config = dict(
    image_size=32,
    horizontal_flip=True,
    translate=0.06,
    arch='mobilenet_v2',
    depths=[2, 2, 6, 2],
    kernel_size=3,
    projector_hidden_layers=2,
    epochs=59.3,
    lr_schedule='cosine',
    warmup_steps=500,
)
Rows from block 3 of a small self-supervised image encoder, named by matrix and row number. Rows with one number belong to one channel. Each number is 500 + 25 x the weight over its row's rms, rounded and kept within 0 to 999. All counts start at 0. Numbers have three digits each.
After each channel's rows are labels from the 100 images, of 14848, where the channel reaches its highest value: "colour at peak" is the nearest of a few named colours to the mean colour under the peak; "strongest on" is what is common among them. Only what is clearly more common there than usual is listed. The data: patchworks of several textures.
# convs0: expand pointwise conv (model.blocks.3.convs.0.weight, 72x24x1x1), inputs 0-23
# convs1: depthwise 3x3 conv (model.blocks.3.convs.1.weight, 72x1x3x3), a 3x3 kernel
# convs2: project pointwise conv (model.blocks.3.convs.2.weight, 24x72x1x1, transposed), outputs 0-23

convs0.52:472508492507545522477541512494530504471483516500493528552512490516451479
convs1.52:484479483485561488488485485
convs2.52:500494524489513520517450496533458492505516503512494537466510501522439475
colour at peak: red
strongest on: red

convs0.16:477523523439499470484491499474503485505478460484549500503475513545496493
convs1.16:488517491458530467485531485
convs2.16:496455535459514467492503509510481489530541543486510490537524524517507515
colour at peak: brown
strongest on: black

convs0.40:496510473493483557512537523464539515509456514539492471497477489494501508
convs1.40:521495521484455479499545506
convs2.40:507524507533478516467502516473484446515519494487457489514534544510501468
colour at peak: green
strongest on: white; plain

convs0.23:505492529492506450479457494527472526486504489466515547501488508513521454
convs1.23:486508482514549545494518491
convs2.23:516492525501471448506489479517536524497482459490486530491476473487493448
colour at peak: black
strongest on: black; plain

convs0.68:527480495501496491518485456491447520454526516489484528483494455489536502
convs1.68:502508510517549539496533510
convs2.68:523536505519518486494493482510530543481494465535526523470455499485538482
colour at peak: yellow; white
strongest on: plain; yellow; centre pattern: plain

convs0.20:483508477534527542495505469507506506508532517515469495538549510469479536
convs1.20:475497463492547500473495476
convs2.20:497531497514545519541495497506509537503474471518459500540481500528495544
colour at peak: pink
strongest on: black; white; cloudy

convs0.14:473534522456539531510519515494524482542499487488488447473484522499508501
convs1.14:494510500503571486497486501
convs2.14:502529473548505482506497511490527474467459451491490538485465500503525488
colour at peak: grey
strongest on: black; white

convs0.71:504466497496489520477512526515517478473503503467455525446465494494537469
convs1.71:483498480519544529501542501
convs2.71:525533464520498512492518512549524467469505493492460514528503454488520478
colour at peak: yellow
strongest on: plain

convs0.11:497491513507491456487485464544447469468506501462523538508503505500479482
convs1.11:502485509547502453512475512
convs2.11:449530496538491512448502532495467486536516493500512513511469525485527510
colour at peak: black
strongest on: black; white; plain

convs0.51:544488482523519510522511514498503526565517500512506523509543492447514508
convs1.51:510481503479486472501558520
convs2.51:450531538535472522504461499493498494497527524501521510510514508492535450
colour at peak: grey
strongest on: white; black

convs0.47:564522504484489498533498539511474527527464497508528497514513545482504481
convs1.47:497469486477534480471497461
convs2.47:534512501490528514508520492484469491478473541503507471536547520543472522
colour at peak: brown
strongest on: black

convs0.33:534542519455500485500484502470484495516471471473531488503456487536494474
convs1.33:491465478508536531486475475
convs2.33:491456531461505456488490530498486489526545537469504477527505525512504500
colour at peak: brown
strongest on: black

convs0.54:518466469526501545513499532496535533519521510519479447521499515478518516
convs1.54:483516501545457493473521505
convs2.54:489520514536511527480488492481457493513524513517511463484531566526484495
colour at peak: brown; black
strongest on: white

convs0.36:494453454474465548477482504499490500488534500511481503507450496473492482
convs1.36:497545528494458476515489508
convs2.36:546463526478502524517546471524507474473507514482508523469529505529481519
colour at peak: pink
strongest on: white; plain

convs0.1:510446487482501495504482498543477517498551502482476540465493504461514483
convs1.1:507487502548510450511509484
convs2.1:514462525518474497479481515488480547524527511504515522438496492514540491
colour at peak: yellow; pink
strongest on: yellow; plain

convs0.60:487531524462446494441519488508501495484496539494532510520505499492494463
convs1.60:533508542525471534503491495
convs2.60:455504517508554486494520496488508506515481494467470525557467516474497514
colour at peak: black; green
strongest on: black; green

convs0.38:504460474475481484503470500518506480492539486469465520458460474470485513
convs1.38:500515496520441527496526489
convs2.38:484496532489525517546491470502497531481531525533540467497525516541494517
colour at peak: pink
strongest on: plain

convs0.48:483529513452482464490488513465516463524483452465527513517484492486503482
convs1.48:519515473530510458524501469
convs2.48:494543511536514510501496492536526494470493457515478505500479503428503493
colour at peak: black
strongest on: black; plain

convs0.19:525526556509494449514494507523507541500493477500512505474504538519539476
convs1.19:479473490482516476462470470
convs2.19:494485496482527482481462507478487462514546517521519463535497520547479482
colour at peak: brown
strongest on: black; rays

convs0.12:527527513461514524476547485516519503477547539482526496479506534477507499
convs1.12:483484477485556493482483477
convs2.12:458492531478502525490465490536484461482460461459505484517489486523491502
colour at peak: yellow
strongest on: yellow

convs0.6:509515498520501495446506509487507474531493473480533483493500543569492501
convs1.6:502497507499451481500552511
convs2.6:527477496481511532480537461524484523542496525467517473478524484534474491
colour at peak: pink
strongest on: black

convs0.21:494512543492513474505495468544445510462509521486542520516521518502481488
convs1.21:494511497524547539504529518
convs2.21:466540530530517512519515485532528520512480451509515494514484469479542487
colour at peak: brown; green
strongest on: brown; plain

convs0.41:453552493502473521472497477524542515507467472497517497516522543513495500
convs1.41:480461484511540483473511477
convs2.41:488482526493484524467566480526468497530511546496532494491499492486473497
colour at peak: green
strongest on: black

convs0.8:499523516475502526521528516528534470519478507544505465510523554493470491
convs1.8:489471468467499480476480466
convs2.8:460499515506540488511530537530513489469516489525560459486502498501510518
colour at peak: blue
strongest on: patches: two

convs0.44:525484523491479526540492524508496519451469507499487494482460497484532447
convs1.44:493478502496487481504567502
convs2.44:533544530503538539483506485491497503499526519469536464484480509541496521
colour at peak: black
strongest on: white; rays; cloudy

convs0.28:467498569497500470489508476526500469498493512509489550494542531512492497
convs1.28:480495468503547518475501468
convs2.28:511498559491488484520516443526490476494531499516469517510478517524463483
colour at peak: green
strongest on: blue

convs0.24:469529514522497554503490473473503480479506465480501454499459509466501523
convs1.24:495482500493563499494533510
convs2.24:501523467540506513505540513489515485491440487470499491509495468444501492
colour at peak: black
strongest on: black; rays; plain

convs0.35:505507492524473505514516508531497554460478553520485528538533498494491514
convs1.35:508515514525551537517511509
convs2.35:472476480514477467516497561476515521474514531503514493491536518526533524
colour at peak: pink; white
strongest on: white; pink

convs0.2:499502514511484507461505433540515511502541545491480502467506520511514484
convs1.2:491524501518557529502524507
convs2.2:456486504528544484547517554479502492518507523495527461509497499498526496
colour at peak: grey; green
strongest on: blue; yellow

convs0.37:517485514516525477555485525532488527497455480538492490501541498532482491
convs1.37:503534497524498461493460526
convs2.37:472504506529524535453485470534471544521526476470533497498498516521500501
colour at peak: grey; pink
strongest on: grey; pink

convs0.31:488546504484463523496501507544485515496506490524487460521539465532531478
convs1.31:488490492473554466489479503
convs2.31:503447506475464517516529504543498502481496517514481470510461535535522484
colour at peak: green
strongest on: green

convs0.5:500514552486529462488497486530490469499493521535508517458545500509495463
convs1.5:479487482480539466478473481
convs2.5:553472505482468517514522487495509459485499510497490484443532500502456498
colour at peak: brown
strongest on: black; camouflage

convs0.4:514444503513501501511485497511484506470530519499470517474482455446522469
convs1.4:508538518485517484505445503
convs2.4:516455527494529510494511483511492506547543488498534494455500496551511484
colour at peak: pink; white
strongest on: plain

convs0.7:509474454506464505519462484499473522475522527485493540504522498445486504
convs1.7:517470506519482539522461516
convs2.7:509510523484459516494518513507542500495486490483529551449524479458517509
colour at peak: pink
strongest on: white; plain

convs0.43:496510483497505515520536546545487523493554454458516499513507478505501500
convs1.43:497512526511486495528499439
convs2.43:529496495508490514457542465505481532473548450533494490493513480510498498
colour at peak: yellow
strongest on: yellow; plain

convs0.50:508510516510511453496473473532447524483494493469518533497470512528504459
convs1.50:505486506496459482497556513
convs2.50:484510522549485531471526504504462517528474507480511531468468522482495538
colour at peak: brown; black
strongest on: black; white; plain

convs0.34:494491505498488539491499502548507483514509519556490502471527545475470462
convs1.34:522495529491451494529492529
convs2.34:504485498526492515490524475505494535538531497552549477489485469493491458
colour at peak: black
strongest on: black

convs0.56:496500515479498502482505515513535541463472505572512485495511494545484478
convs1.56:492538504459530466499483493
convs2.56:480511506522503486502497507465465499510542491500538515501520559507536451
colour at peak: pink
strongest on: white

convs0.53:440510495529486524529498539531463474526516504505519487467530485497489478
convs1.53:498473475479552505479501475
convs2.53:536469508513475535534497505550491525499505488535519499531481524513454485
colour at peak: green
strongest on: teal

convs0.64:492500505516517457456465476520456504478529521467514524497473507512499457
convs1.64:503553515483484482515461503
convs2.64:436523503532501514465501537495467503533493495511500525507465527487536504
colour at peak: brown
strongest on: black; white; plain